A small model that predicts escape time at each pixel, trained from scratch: 11500 steps, trained on views of escape-time and Newton fractals.
Rows from block 2 of the encoder, named by matrix and row number. Rows with one number belong to one attention dimension. Each number is 50 + 12 x the weight over its row's rms, rounded and kept within 0 to 99. All counts start at 0. After the name is the row's rms in percent of the matrix's.
# v: attention value (encoder.blocks.2.attn.v.weight, 192x192), inputs 128-191
# proj: attention output (encoder.blocks.2.attn.proj.weight, 192x192, transposed), outputs 128-191
v.65 088:77 48 47 44 57 50 54 35 54 56 64 51 63 35 18 42 34 39 49 82 47 43 29 51 39 50 63 56 58 62 56 46 49 57 49 67 68 62 56 53 54 40 53 38 42 54 73 59 21 39 57 82 38 50 49 31 44 57 48 33 55 32 75 71
v.66 095:25 39 56 51 47 36 54 57 53 53 29 37 35 53 67 51 42 54 67 32 54 42 53 48 73 56 35 47 40 40 50 58 60 50 34 38 35 51 48 47 50 47 35 62 65 42 35 50 55 44 52 35 69 57 41 55 41 55 57 57 43 75 21 14
v.67 097:25 42 64 48 29 58 61 58 34 55 37 36 37 49 65 63 40 52 67 31 58 55 56 57 64 62 56 58 35 42 47 50 57 55 39 40 24 68 60 48 47 55 32 51 64 56 41 51 59 47 74 38 65 50 45 50 59 61 59 55 37 63 30 22
v.68 053:59 63 62 48 32 42 41 50 76 38 41 62 42 36 56 32 47 45 49 51 58 66 41 79 39 59 60 62 36 38 51 37 49 55 49 59 46 54 63 48 65 42 62 49 45 49 55 56 65 18 39 36 43 39 44 44 20 59 56 45 40 53 49 40
v.69 102:60 65 21 59 59 35 63 61 54 48 51 51 56 39 39 33 47 51 50 49 51 59 30 50 46 39 51 81 80 43 59 61 55 36 43 50 42 57 38 55 72 50 67 52 43 38 50 51 58 65 27 44 50 40 51 52 45 32 58 48 53 35 51 74
v.70 089:56 40 68 42 40 63 48 33 55 43 63 53 60 65 48 43 47 51 54 39 63 19 36 48 65 55 45 34 31 40 67 36 58 67 65 55 23 40 69 50 60 39 39 48 36 54 49 51 55 26 67 64 58 35 47 44 35 42 42 54 33 61 49 33
v.71 085:36 44 60 46 27 61 61 60 32 51 54 50 53 58 46 59 41 60 63 32 39 52 38 44 89 55 52 45 55 45 58 69 60 59 58 60 27 64 51 47 39 71 26 47 35 59 47 54 42 44 65 56 38 50 54 44 68 72 64 58 35 71 45 28
v.72 070:35 45 42 48 29 48 48 67 40 38 51 50 46 50 53 30 73 67 51 25 51 55 65 52 56 45 43 67 39 35 49 73 54 68 67 53 24 27 62 48 43 46 55 59 30 46 49 55 76 78 38 18 57 49 52 60 46 50 55 57 46 64 49 41
v.73 094:58 39 21 50 42 46 41 54 41 52 55 38 44 53 64 50 79 51 67 50 43 62 66 40 64 63 44 68 63 33 60 77 53 49 52 49 48 45 48 46 46 40 56 58 40 41 51 53 74 80 51 48 42 57 57 51 52 51 55 47 66 62 45 69
v.74 093:47 59 35 46 52 47 28 48 68 46 46 64 52 55 46 51 61 46 19 54 62 59 56 61 29 40 44 46 42 42 37 50 35 48 59 39 58 35 52 48 58 62 59 50 44 53 54 47 74 61 30 38 45 40 50 52 35 44 58 52 60 37 56 71
v.75 092:51 59 50 49 51 58 36 44 51 51 49 74 51 47 76 65 58 55 28 52 44 69 50 69 46 45 37 39 41 49 36 58 33 42 69 43 50 52 53 54 35 61 56 56 52 68 56 52 44 45 47 39 40 46 52 44 51 48 68 56 45 50 58 59
v.76 067:48 43 37 28 62 53 71 49 35 61 55 28 66 49 58 63 30 46 63 44 58 39 33 47 68 54 55 47 49 53 58 46 78 51 43 56 45 70 47 61 35 38 30 57 49 44 39 62 37 52 69 51 78 65 64 46 64 40 48 43 51 66 42 41
v.77 099:36 56 79 44 59 44 29 45 73 46 37 58 49 56 57 44 52 46 57 43 40 28 45 47 72 34 32 37 39 62 33 51 49 54 49 49 49 39 44 49 45 49 43 60 61 46 64 47 23 26 24 57 54 50 45 51 42 55 60 52 40 66 45 23
v.78 050:29 51 52 54 53 71 39 62 49 51 51 53 61 63 52 58 61 51 52 36 52 38 74 41 56 38 49 38 43 56 64 58 28 33 57 40 52 36 32 50 22 55 70 54 47 36 45 54 44 62 38 44 49 41 53 62 71 36 49 32 49 55 63 61
v.79 071:58 47 49 31 64 46 69 54 26 45 49 33 56 45 48 68 32 52 71 56 62 36 42 43 57 46 63 54 50 57 59 41 64 59 32 59 56 73 54 69 38 53 18 56 51 49 37 60 39 50 64 59 82 71 76 46 55 48 51 47 57 66 42 40
v.80 109:55 37 47 44 34 69 41 53 31 51 47 57 46 63 61 52 47 71 40 55 56 66 49 38 53 62 46 52 51 34 68 52 56 54 57 29 66 65 59 51 51 65 37 54 40 87 45 53 77 60 73 35 54 53 46 47 58 29 48 46 56 56 33 56
v.81 127:70 65 69 50 59 39 59 49 44 61 50 43 34 46 43 73 30 42 55 49 55 50 57 40 57 32 76 36 33 62 50 32 56 45 45 53 51 62 60 48 32 43 49 52 37 53 47 47 12 56 40 65 65 53 53 73 71 78 33 45 49 39 60 52
v.82 122:38 38 40 44 64 51 59 40 49 56 49 38 68 38 54 79 36 59 45 45 53 40 62 80 38 61 42 61 51 41 39 53 45 64 53 57 56 43 58 47 61 54 49 48 48 31 56 49 78 50 78 63 52 47 56 36 44 36 69 49 48 54 47 46
v.83 115:56 46 48 63 44 61 46 46 63 49 49 37 58 57 37 16 60 34 51 42 67 44 37 34 17 56 60 37 58 45 52 56 56 37 56 51 46 31 38 54 54 49 60 42 47 32 30 49 39 63 43 41 48 55 40 58 60 71 48 55 54 41 44 61
v.84 139:49 55 44 44 25 47 36 52 46 38 66 58 61 66 50 35 55 57 50 44 40 36 59 62 62 56 40 63 56 48 44 51 38 65 57 56 33 41 53 50 56 38 49 49 30 37 52 54 69 57 50 57 34 46 57 47 37 36 53 53 43 54 58 46
v.85 134:49 36 53 50 78 51 55 62 72 53 51 59 36 54 48 35 56 44 54 74 71 27 29 34 69 43 48 28 55 61 39 51 56 35 39 62 72 44 43 46 61 51 38 47 61 32 57 48 45 24 50 51 50 64 48 52 27 17 35 38 33 68 56 49
v.86 110:37 48 36 55 51 51 58 48 31 46 58 50 56 59 39 68 73 56 43 51 25 55 66 55 57 66 56 44 68 45 46 52 46 48 67 66 42 47 38 46 34 41 50 74 55 40 38 56 32 59 39 55 41 59 59 54 83 74 60 63 70 56 53 66
v.87 120:42 42 19 61 70 50 71 55 58 59 58 51 34 43 67 52 65 37 56 60 49 79 69 39 38 65 38 59 59 61 40 46 49 37 56 46 43 36 48 52 36 59 60 38 61 47 54 47 55 61 47 42 55 50 54 41 44 43 42 42 61 47 49 64
v.88 104:33 46 39 52 35 54 51 58 47 34 42 60 62 66 35 45 61 74 47 48 43 53 53 51 60 42 52 53 68 29 55 64 54 47 65 65 57 58 34 50 66 42 53 72 54 35 38 52 55 42 44 35 35 60 54 59 59 61 51 50 54 71 42 41
v.89 126:58 75 34 53 62 19 67 36 64 53 46 50 43 26 43 33 51 34 55 28 62 49 62 50 26 41 47 77 50 48 51 43 46 44 43 66 31 55 60 53 73 35 78 43 34 24 52 44 40 51 18 58 67 38 52 47 27 56 40 46 47 33 50 49
v.90 135:64 55 36 50 52 29 64 38 56 50 52 28 47 34 22 46 46 38 56 25 59 37 60 56 19 45 57 61 51 37 47 36 47 49 41 58 34 54 51 52 70 42 65 55 38 14 38 47 42 58 43 65 63 41 52 60 50 83 47 45 53 28 51 52
v.91 109:54 52 43 57 56 57 48 45 70 58 49 54 58 54 63 53 85 39 50 42 56 58 49 49 37 39 39 37 45 48 36 68 53 35 55 50 34 19 47 51 37 44 64 42 56 24 55 47 47 46 42 43 42 58 49 50 51 86 60 55 48 45 57 59
v.92 140:36 34 55 43 47 65 27 55 59 50 46 63 51 66 77 46 63 65 38 67 41 56 44 42 67 58 33 41 51 40 62 74 51 55 63 35 58 47 51 47 50 59 40 56 64 69 58 54 72 33 62 26 30 63 41 45 46 35 53 52 53 74 37 34
v.93 139:46 56 46 56 79 38 74 54 54 51 47 53 38 34 41 60 54 43 53 54 55 62 48 53 50 40 43 50 54 57 38 44 51 39 39 54 56 56 46 46 65 56 43 56 69 53 53 48 37 35 42 56 63 53 51 46 38 49 54 52 47 53 46 59
v.94 137:65 64 42 47 43 47 50 48 49 44 52 51 48 49 52 75 66 60 57 40 52 64 68 66 52 41 52 50 35 43 28 52 38 52 43 43 32 50 71 43 38 52 50 46 14 35 56 49 69 70 48 60 45 42 60 53 42 48 53 50 45 34 63 67
v.95 107:57 44 42 54 53 53 46 50 46 52 35 64 26 55 64 66 75 59 36 72 36 88 53 28 46 46 47 39 36 44 60 60 57 39 57 35 54 54 63 48 26 64 38 61 48 80 60 49 56 50 57 27 42 64 50 56 62 69 51 52 66 50 52 67
v.96 088:58 50 56 52 60 57 41 51 62 47 37 58 42 46 44 47 52 50 43 55 41 49 39 50 62 51 55 31 56 61 51 63 48 40 41 62 53 50 48 47 27 71 47 26 55 48 67 52 30 41 40 64 24 63 55 45 69 62 60 52 53 54 56 63
v.97 069:55 46 38 27 75 42 42 76 40 54 42 42 40 42 42 77 28 54 61 70 45 57 63 42 72 47 60 33 54 52 50 48 59 51 36 72 71 46 45 44 27 63 35 41 54 45 77 42 47 57 61 54 42 84 51 54 66 31 49 39 72 61 40 57
v.98 094:47 57 64 48 39 46 40 66 65 41 24 62 48 57 61 41 51 54 46 48 45 45 34 55 83 33 51 54 54 42 55 60 64 55 61 51 45 55 45 59 61 32 43 68 45 56 50 49 49 30 30 29 37 49 52 41 55 43 50 36 35 62 40 36
v.99 084:44 54 37 48 42 45 54 32 45 42 59 41 51 53 54 38 58 48 51 41 65 54 61 37 23 62 35 67 55 46 54 42 40 53 45 32 41 56 61 50 68 48 53 58 46 54 34 50 77 65 57 29 75 35 44 50 25 54 32 66 46 31 52 49
v.100 076:58 55 41 45 27 40 49 42 64 53 54 55 39 43 65 68 53 45 42 48 38 65 81 46 41 72 59 52 41 56 76 52 45 68 75 45 57 48 65 50 23 32 56 56 35 58 51 55 33 53 41 36 61 54 47 49 61 66 44 47 78 45 53 43
v.101 082:74 60 68 46 37 59 27 38 65 47 44 48 50 54 33 33 58 28 49 40 57 48 34 59 39 43 61 43 49 52 51 54 43 45 49 44 46 50 52 49 42 51 59 28 47 59 63 55 20 41 27 52 44 41 62 53 54 66 54 67 46 47 67 57
v.102 076:48 51 50 46 53 48 64 33 45 50 46 52 58 56 39 60 56 49 30 50 69 17 32 63 61 50 75 23 66 51 63 31 51 30 66 60 59 48 38 48 74 58 56 65 62 39 31 47 34 22 43 50 46 49 40 54 51 43 45 42 41 64 54 40
v.103 059:61 41 44 65 40 48 57 62 41 49 72 43 61 43 69 56 48 66 48 45 35 42 64 41 69 57 50 49 62 38 66 50 60 64 50 88 39 62 52 44 61 31 42 61 24 54 38 54 49 52 37 52 61 57 52 52 65 73 34 35 48 52 50 17
v.104 098:47 40 66 51 66 55 47 29 45 53 54 44 63 65 39 60 58 52 52 50 43 35 45 79 34 48 47 37 47 59 19 48 51 40 44 53 33 31 53 52 40 61 69 31 69 41 59 49 60 33 50 76 25 46 51 55 41 49 58 63 43 52 76 46
v.105 083:75 53 35 55 16 53 64 34 63 46 62 65 50 48 64 50 80 45 34 47 52 54 52 22 67 47 43 37 52 39 87 57 36 52 70 76 50 56 62 49 56 30 43 64 32 56 33 54 43 48 38 41 57 57 54 51 56 50 38 45 51 37 44 55
v.106 073:57 46 63 51 50 66 35 50 70 55 66 58 47 52 47 44 58 28 44 60 31 40 67 41 47 61 42 36 46 69 45 47 49 55 56 49 48 31 68 50 39 53 45 31 35 59 68 53 38 60 49 52 28 44 40 54 44 44 37 65 67 32 52 47
v.107 088:46 50 41 53 67 66 49 56 45 61 32 47 47 63 40 50 53 50 38 54 60 44 34 46 57 42 67 37 66 62 63 36 42 34 64 60 61 42 43 42 46 66 58 48 52 38 51 47 33 30 44 68 29 59 55 57 72 43 60 36 56 76 58 72
v.108 073:38 49 56 45 42 55 41 39 47 43 43 52 67 38 63 73 73 67 50 63 38 61 56 70 41 54 54 45 43 52 52 67 60 60 67 37 41 47 46 52 37 60 54 61 47 56 52 48 69 48 54 30 25 56 60 44 67 49 66 31 60 39 80 59
v.109 073:59 57 64 43 51 47 48 61 50 54 29 46 58 52 54 60 42 64 43 29 56 44 45 71 68 44 68 54 42 53 55 69 61 52 74 39 60 42 51 50 31 60 53 44 48 55 62 54 37 55 57 55 42 56 58 42 80 59 65 39 47 67 55 52
v.110 084:54 57 74 52 65 61 49 68 47 51 35 43 40 53 47 33 27 51 48 53 56 38 36 60 73 43 74 49 53 69 50 42 59 34 38 38 54 60 42 45 41 55 52 44 59 51 60 49 18 40 36 63 54 50 42 50 64 44 53 46 48 67 50 37
v.111 094:65 53 39 65 35 52 57 43 59 46 65 56 56 52 57 42 51 55 61 40 46 46 59 26 48 53 44 52 55 40 62 47 47 73 52 60 33 51 74 54 42 39 45 55 14 46 32 50 63 71 48 29 70 41 48 56 38 63 35 64 55 27 42 46
v.112 091:56 62 52 62 59 44 33 48 44 54 44 61 44 53 50 27 67 28 40 61 63 53 38 33 51 44 49 45 66 64 66 40 50 25 42 56 49 52 52 47 63 48 56 53 55 46 52 50 16 58 08 53 53 61 51 64 50 56 36 52 62 39 61 50
v.113 093:42 54 33 53 40 46 64 64 41 31 49 60 41 54 44 60 47 69 56 69 33 74 67 46 61 28 75 46 43 41 37 50 51 52 41 45 69 61 54 56 49 45 25 61 37 55 43 48 66 63 60 32 42 70 52 61 52 35 44 39 41 51 46 62
v.114 078:70 53 27 36 63 47 50 30 61 56 22 52 56 34 54 72 64 62 43 45 57 39 63 48 49 49 50 54 50 38 61 49 41 55 36 69 51 53 58 69 75 34 58 43 38 35 56 69 54 36 22 68 42 51 78 44 42 50 49 49 67 33 43 48
v.115 093:42 38 54 45 59 33 69 55 53 35 67 42 55 52 48 53 34 66 71 50 40 32 52 52 57 56 46 45 43 38 33 58 63 66 42 46 44 56 38 49 45 43 35 67 62 24 28 48 61 37 67 54 66 61 45 49 47 61 52 48 52 71 43 36
v.116 066:72 51 34 48 68 59 44 30 59 66 24 44 57 40 61 74 62 62 53 37 65 33 58 44 49 43 42 48 47 35 66 48 42 54 47 67 58 54 58 63 71 35 63 39 42 36 49 59 53 26 39 67 33 60 84 44 46 52 37 53 54 36 58 50
proj.65 097:18 58 54 49 51 34 67 67 39 42 31 48 49 49 60 72 45 54 50 33 55 64 95 58 65 37 54 45 27 26 50 52 49 53 55 37 43 55 52 53 61 74 54 51 54 52 27 59 60 52 33 25 69 54 57 57 58 58 48 55 34 48 21 23
proj.66 097:72 51 48 33 51 66 40 34 49 54 55 72 50 60 58 31 69 61 34 65 58 55 16 48 50 60 68 47 54 65 60 46 33 47 53 49 52 49 54 55 40 39 44 33 42 58 62 32 34 60 61 52 24 51 61 45 40 39 39 74 57 50 81 72
proj.67 097:80 46 49 27 59 45 40 40 57 44 49 67 51 53 54 31 69 74 36 71 54 44 19 45 47 43 61 48 39 55 60 51 38 39 59 52 61 45 48 52 34 35 47 44 41 52 50 30 33 56 47 49 35 57 55 41 26 36 43 59 66 52 70 69
proj.68 042:37 57 44 20 60 44 45 50 35 39 49 49 59 44 54 53 52 55 45 40 45 40 88 43 61 62 54 48 35 43 46 51 49 63 52 46 53 49 39 46 40 59 45 33 38 55 30 64 43 71 57 41 56 66 94 53 53 51 55 58 51 49 48 40
proj.69 107:46 49 71 38 45 49 50 26 53 45 58 57 59 51 38 59 44 51 45 39 46 43 94 59 47 57 53 34 32 48 35 30 48 70 50 63 59 52 60 48 43 57 49 47 64 60 47 54 40 44 63 79 60 61 74 64 57 58 48 49 40 54 49 54
proj.70 085:33 75 39 42 46 43 61 64 42 53 42 57 42 34 57 59 59 52 29 57 39 76 57 63 54 59 65 64 64 43 33 66 42 46 32 34 56 57 45 51 49 64 43 38 66 49 45 52 46 68 39 22 36 60 70 44 67 63 46 50 58 58 42 57
proj.71 079:86 59 54 34 64 49 58 47 61 43 29 63 35 46 50 43 69 71 40 66 70 56 36 43 44 37 76 49 27 48 56 53 34 40 41 48 62 58 64 57 43 40 49 41 52 47 46 32 44 48 52 47 60 63 54 53 34 46 27 50 42 43 40 58
proj.72 064:90 54 62 50 64 68 29 34 63 68 67 62 32 55 52 33 54 44 35 58 46 45 26 35 53 62 33 41 70 68 50 43 44 49 35 64 61 49 39 55 42 36 42 52 69 57 57 26 31 55 58 64 34 55 60 53 54 34 39 63 62 51 56 79
proj.73 084:59 50 69 66 67 59 46 36 64 54 48 64 30 57 53 44 40 50 37 53 59 42 27 52 56 54 40 26 45 61 57 33 41 55 61 78 53 55 49 58 64 60 60 52 63 54 56 36 39 29 49 66 48 32 31 60 49 36 32 86 54 33 44 54
proj.74 096:42 40 43 68 47 58 47 60 42 62 65 29 46 52 53 54 33 20 72 51 38 41 59 35 47 63 35 50 66 66 56 51 69 48 63 45 44 40 33 41 44 41 52 44 55 42 39 70 48 51 58 51 46 44 31 45 68 50 53 37 46 48 41 36
proj.75 095:48 35 32 64 52 52 50 64 43 44 48 24 50 43 39 49 38 36 78 64 45 37 51 32 36 48 48 56 56 59 49 52 64 34 57 46 54 46 35 40 49 40 56 50 43 30 29 61 59 49 53 47 58 52 23 53 56 48 47 24 51 40 45 35
proj.76 064:44 56 57 45 40 46 54 46 48 48 47 58 53 51 47 42 57 63 39 44 54 56 56 60 47 46 59 56 37 44 53 48 09 36 57 46 51 47 58 22 47 48 54 45 57 55 41 11 45 54 41 41 47 42 10 52 46 59 41 38 42 44 48 45
proj.77 086:59 52 22 41 47 71 64 48 38 55 48 48 47 48 51 51 54 54 50 67 55 68 28 38 42 60 64 64 65 48 60 49 48 49 24 33 60 56 58 53 58 46 36 35 46 54 47 50 58 62 65 27 45 55 63 51 56 52 41 60 54 46 58 66
proj.78 045:65 41 38 71 51 56 51 49 57 52 67 39 40 40 32 45 40 41 55 57 36 34 12 60 37 56 26 72 81 59 36 47 53 55 29 72 33 49 53 47 70 38 69 71 64 47 70 46 69 46 48 79 51 33 27 54 57 55 57 50 65 56 44 63
proj.79 071:45 55 53 45 41 47 54 43 49 53 49 59 56 54 49 40 59 58 36 39 58 54 55 59 48 50 53 57 40 43 56 50 09 36 58 47 49 46 55 20 48 46 54 44 55 52 40 10 46 55 43 42 46 41 11 48 47 57 46 41 42 47 48 44
proj.80 116:47 63 49 44 68 20 57 56 56 47 49 42 40 37 49 52 55 34 50 35 38 33 53 66 54 33 36 27 49 66 34 51 53 60 52 79 39 31 32 49 52 52 52 49 68 20 61 42 29 54 28 60 48 70 66 57 52 51 59 37 55 53 59 44
proj.81 123:26 49 36 61 35 44 64 56 60 56 53 61 56 35 46 36 44 43 49 55 41 50 43 62 47 72 25 70 76 42 55 53 60 57 61 46 39 50 32 48 58 43 51 57 64 31 36 56 62 44 59 33 46 48 57 31 46 46 64 64 45 51 42 41
proj.82 125:68 57 54 62 42 51 39 47 51 41 46 55 43 68 46 28 63 42 55 63 54 69 41 35 49 37 73 56 54 60 54 58 39 25 59 36 49 53 53 46 38 34 63 54 41 55 42 48 34 48 29 43 39 38 20 62 55 62 15 48 52 43 55 51
proj.83 104:37 48 76 34 58 46 36 61 51 51 52 55 47 34 69 69 44 73 52 49 29 61 61 39 63 55 23 60 39 44 60 41 57 59 44 49 51 62 53 50 60 69 35 49 56 81 59 54 55 48 58 42 61 58 75 44 51 34 60 57 48 52 46 47
proj.84 140:59 38 62 64 70 68 42 35 48 63 37 40 50 39 47 60 49 45 50 54 75 60 37 46 27 43 68 51 42 49 61 44 44 27 39 25 69 64 55 52 45 57 68 43 64 60 56 50 42 44 52 50 60 43 28 58 56 63 39 42 57 49 49 68
proj.85 124:42 61 58 52 21 54 61 64 51 58 46 58 52 60 49 52 29 42 48 31 42 60 38 67 55 59 47 50 49 57 57 64 52 71 48 55 30 60 62 58 41 57 57 42 36 55 40 53 53 57 48 54 49 45 57 53 84 79 69 82 50 33 46 52
proj.86 109:72 41 62 43 47 66 28 59 64 44 48 50 53 51 49 32 43 48 61 48 77 44 37 41 38 35 66 54 37 55 28 59 45 42 25 38 67 49 64 50 56 55 41 28 36 60 72 53 69 46 66 51 52 43 34 57 31 46 37 44 31 41 66 37
proj.87 118:57 48 76 38 36 54 27 47 51 12 40 43 71 71 46 51 45 76 39 49 48 34 44 60 68 35 58 37 35 34 59 53 45 57 47 61 56 65 51 53 50 47 42 62 49 61 46 51 42 37 46 41 56 52 68 63 54 46 62 56 45 60 56 38
proj.88 110:72 53 57 36 53 61 41 47 40 69 66 51 44 45 56 41 55 30 57 36 55 38 44 59 46 56 60 43 44 77 24 56 50 56 26 51 50 31 67 51 38 51 43 23 40 62 89 50 54 73 58 72 44 43 36 44 37 42 49 51 42 46 61 44
proj.89 135:33 36 64 50 33 65 47 51 30 44 61 45 60 64 62 69 43 56 48 76 39 55 54 59 66 71 59 52 52 42 62 43 53 42 66 24 65 63 31 48 34 40 40 66 67 70 33 54 48 39 74 40 40 45 48 36 65 50 55 55 44 65 40 42
proj.90 134:32 46 71 53 42 65 39 65 47 58 55 65 49 51 73 52 47 58 52 81 37 74 47 44 69 71 47 68 55 61 60 55 53 31 70 24 59 58 41 43 38 40 45 50 59 75 43 48 48 35 59 31 40 42 37 29 56 33 47 57 38 56 39 44
proj.91 094:43 43 65 57 50 46 42 61 47 36 58 56 40 44 33 39 23 53 62 64 47 55 51 34 43 71 41 63 59 51 61 33 58 61 57 46 69 66 39 46 59 53 55 62 52 71 37 59 55 50 72 50 66 37 46 53 55 35 42 76 53 44 51 71
proj.92 151:66 62 37 43 63 35 64 56 37 49 52 41 34 40 33 44 44 31 58 30 56 35 55 58 47 40 56 33 48 66 21 47 53 59 31 76 44 30 47 53 58 58 50 40 42 40 66 44 40 74 41 80 55 53 62 59 46 50 57 44 50 43 60 64
proj.93 120:62 54 47 51 16 61 41 55 55 39 48 53 52 83 52 50 48 55 48 56 45 43 63 50 58 57 66 46 48 53 53 67 49 61 62 74 43 42 63 46 31 47 48 49 12 45 37 49 67 51 59 47 36 50 36 56 66 63 46 54 58 33 57 36
proj.94 153:45 43 68 77 54 50 45 44 64 50 51 52 57 57 33 38 39 37 46 61 62 43 29 43 30 56 42 53 69 59 77 44 45 41 67 46 60 59 31 44 43 41 75 59 81 46 34 44 41 27 54 48 63 43 07 59 60 61 34 62 59 48 51 59
proj.95 116:43 57 49 49 53 31 60 64 62 41 62 47 42 51 29 34 30 34 52 30 48 17 51 64 53 49 32 31 61 61 32 47 60 73 51 86 49 29 33 46 61 57 50 54 58 28 52 43 49 49 47 70 61 53 51 55 42 39 61 51 45 48 60 48
proj.96 088:41 70 55 49 49 46 79 53 64 40 45 49 56 67 44 39 48 47 49 49 48 50 43 57 32 42 50 65 37 67 59 42 51 46 73 53 51 40 40 50 55 43 61 84 51 58 27 52 54 34 55 26 78 45 44 58 43 45 57 51 29 45 52 47
proj.97 060:46 61 56 52 47 68 65 59 53 55 57 51 36 81 59 47 50 49 53 53 37 65 21 63 50 55 57 63 46 61 49 49 45 22 51 48 27 54 45 53 58 52 35 70 61 52 30 51 54 40 43 22 42 33 36 35 49 46 37 52 22 60 39 24
proj.98 108:70 52 62 38 64 65 52 33 27 75 66 55 54 41 51 43 55 21 48 39 72 48 48 45 19 61 41 54 44 56 41 33 51 33 29 43 37 49 32 58 43 52 55 23 62 51 59 42 57 82 71 59 51 45 36 43 49 52 45 83 44 45 68 61
proj.99 073:48 46 43 52 48 37 39 63 55 55 41 42 41 40 45 58 40 66 49 42 41 43 64 50 84 43 54 27 52 35 48 71 52 69 41 58 55 48 67 50 43 61 58 21 46 34 65 49 38 46 33 84 35 64 68 56 67 53 65 21 73 60 32 60
proj.100 081:45 42 42 51 70 59 36 42 43 52 57 50 45 59 50 54 46 53 51 73 63 43 34 55 45 50 66 50 62 49 09 36 56 39 45 58 50 40 43 42 76 64 48 55 50 35 50 52 58 42 61 79 22 40 70 60 58 47 55 62 49 46 64 66
proj.101 081:38 50 40 55 63 34 69 53 80 32 35 45 58 52 47 42 39 60 47 55 55 36 55 46 38 45 38 55 58 52 67 44 55 67 73 66 70 31 43 48 53 45 60 75 35 42 40 49 58 28 60 54 73 56 48 59 50 44 54 41 62 33 52 63
proj.102 067:51 44 67 53 63 46 21 48 54 40 57 58 50 23 55 55 54 43 57 38 47 61 63 45 40 56 45 63 45 32 23 37 51 85 31 48 64 58 62 49 56 41 47 47 55 48 80 43 63 59 55 54 51 42 34 53 43 60 29 75 55 18 58 47
proj.103 067:64 55 60 16 58 63 43 37 28 65 52 57 46 43 60 52 41 36 37 64 84 46 44 58 47 48 59 52 42 46 22 49 43 49 37 44 39 55 56 59 56 44 40 37 51 71 52 34 60 70 55 58 22 42 76 38 41 19 40 52 43 45 38 65
proj.104 102:46 49 34 52 33 31 51 57 53 45 39 55 65 32 68 55 49 47 37 43 52 59 57 39 54 56 55 57 45 31 82 47 43 73 66 35 76 67 61 48 46 22 42 67 31 65 59 56 45 55 49 34 71 65 53 51 58 52 46 46 56 44 38 50
proj.105 084:30 57 69 33 70 59 42 40 37 62 54 48 36 49 33 42 37 39 53 45 48 44 60 63 35 60 48 60 45 43 00 33 57 51 33 55 38 44 45 46 67 63 60 41 79 43 62 50 54 62 53 71 33 36 62 57 48 54 60 75 41 50 50 47
proj.106 078:36 51 29 43 39 43 66 63 52 66 51 34 51 45 61 51 27 26 54 37 63 54 37 57 48 65 45 66 56 38 41 54 58 64 52 58 42 49 46 50 61 50 37 68 57 26 32 65 55 50 58 42 58 68 83 38 82 49 75 28 32 53 29 70
proj.107 094:48 51 70 60 54 35 52 47 62 23 65 55 52 41 40 40 53 46 67 45 29 58 50 46 34 49 41 56 42 48 45 37 56 65 46 41 57 52 41 43 60 41 59 80 61 55 43 51 54 40 58 30 74 41 30 54 37 66 44 64 40 33 61 41
proj.108 076:51 61 45 60 52 44 65 33 45 65 52 61 50 70 40 40 62 34 37 43 53 54 48 37 28 55 55 48 34 60 33 38 48 28 53 45 49 48 38 45 45 36 57 48 42 60 60 54 27 68 46 62 54 51 36 63 38 57 55 99 39 53 58 43
proj.109 074:54 47 46 67 57 54 61 38 51 39 68 61 59 51 50 47 64 38 54 70 47 54 42 39 22 47 37 52 59 68 54 30 50 32 51 44 50 48 25 45 48 43 46 64 47 56 39 48 51 51 62 38 69 40 34 45 29 40 52 71 48 36 76 56
proj.110 082:57 39 41 51 43 49 54 47 67 41 69 59 56 46 52 46 51 31 61 66 55 53 34 51 28 59 39 65 57 58 74 52 56 53 69 48 55 42 36 57 51 43 37 77 45 39 26 44 69 26 70 23 47 46 43 34 38 44 45 35 48 39 65 73
proj.111 098:48 42 49 18 55 63 40 55 36 66 42 37 39 41 56 52 36 43 45 57 68 36 59 59 63 54 43 52 53 46 35 62 48 51 37 59 42 43 51 51 61 61 44 28 59 52 62 51 54 58 49 74 28 57 85 38 62 25 69 29 53 62 21 64
proj.112 091:27 25 47 47 44 72 60 29 55 63 54 47 45 50 64 63 46 39 51 58 56 52 38 48 43 62 54 48 37 38 27 42 57 53 54 31 63 54 49 50 48 41 40 66 63 41 62 51 60 38 74 51 42 49 33 44 49 63 58 74 42 66 42 42
proj.113 104:54 51 59 51 60 45 38 54 46 58 49 39 48 57 44 44 36 30 51 16 57 27 45 65 42 69 22 53 71 62 48 64 49 44 63 65 31 39 39 43 50 66 50 29 60 40 40 60 42 53 48 77 47 51 55 42 65 44 67 48 48 36 35 44
proj.114 096:41 55 56 34 37 52 54 45 41 39 73 63 69 55 50 43 57 47 36 44 44 49 55 59 57 60 52 58 43 53 58 46 05 41 63 53 43 56 42 22 34 41 46 63 47 65 39 22 43 64 63 35 57 41 22 45 55 53 51 46 41 58 54 44
proj.115 101:73 72 64 42 40 54 38 66 43 48 32 61 40 45 38 54 52 68 36 30 45 55 72 52 54 54 59 55 49 55 41 55 40 70 46 66 44 45 68 54 41 59 46 34 34 73 69 49 46 68 36 54 47 51 79 55 44 42 60 51 59 45 52 54
proj.116 080:40 54 56 39 37 50 53 49 44 37 74 60 67 57 47 37 53 42 41 45 44 51 53 59 59 54 54 62 45 55 57 49 07 38 60 49 43 54 38 27 33 42 48 66 45 66 39 22 43 64 58 27 62 38 16 45 52 52 49 44 41 57 54 45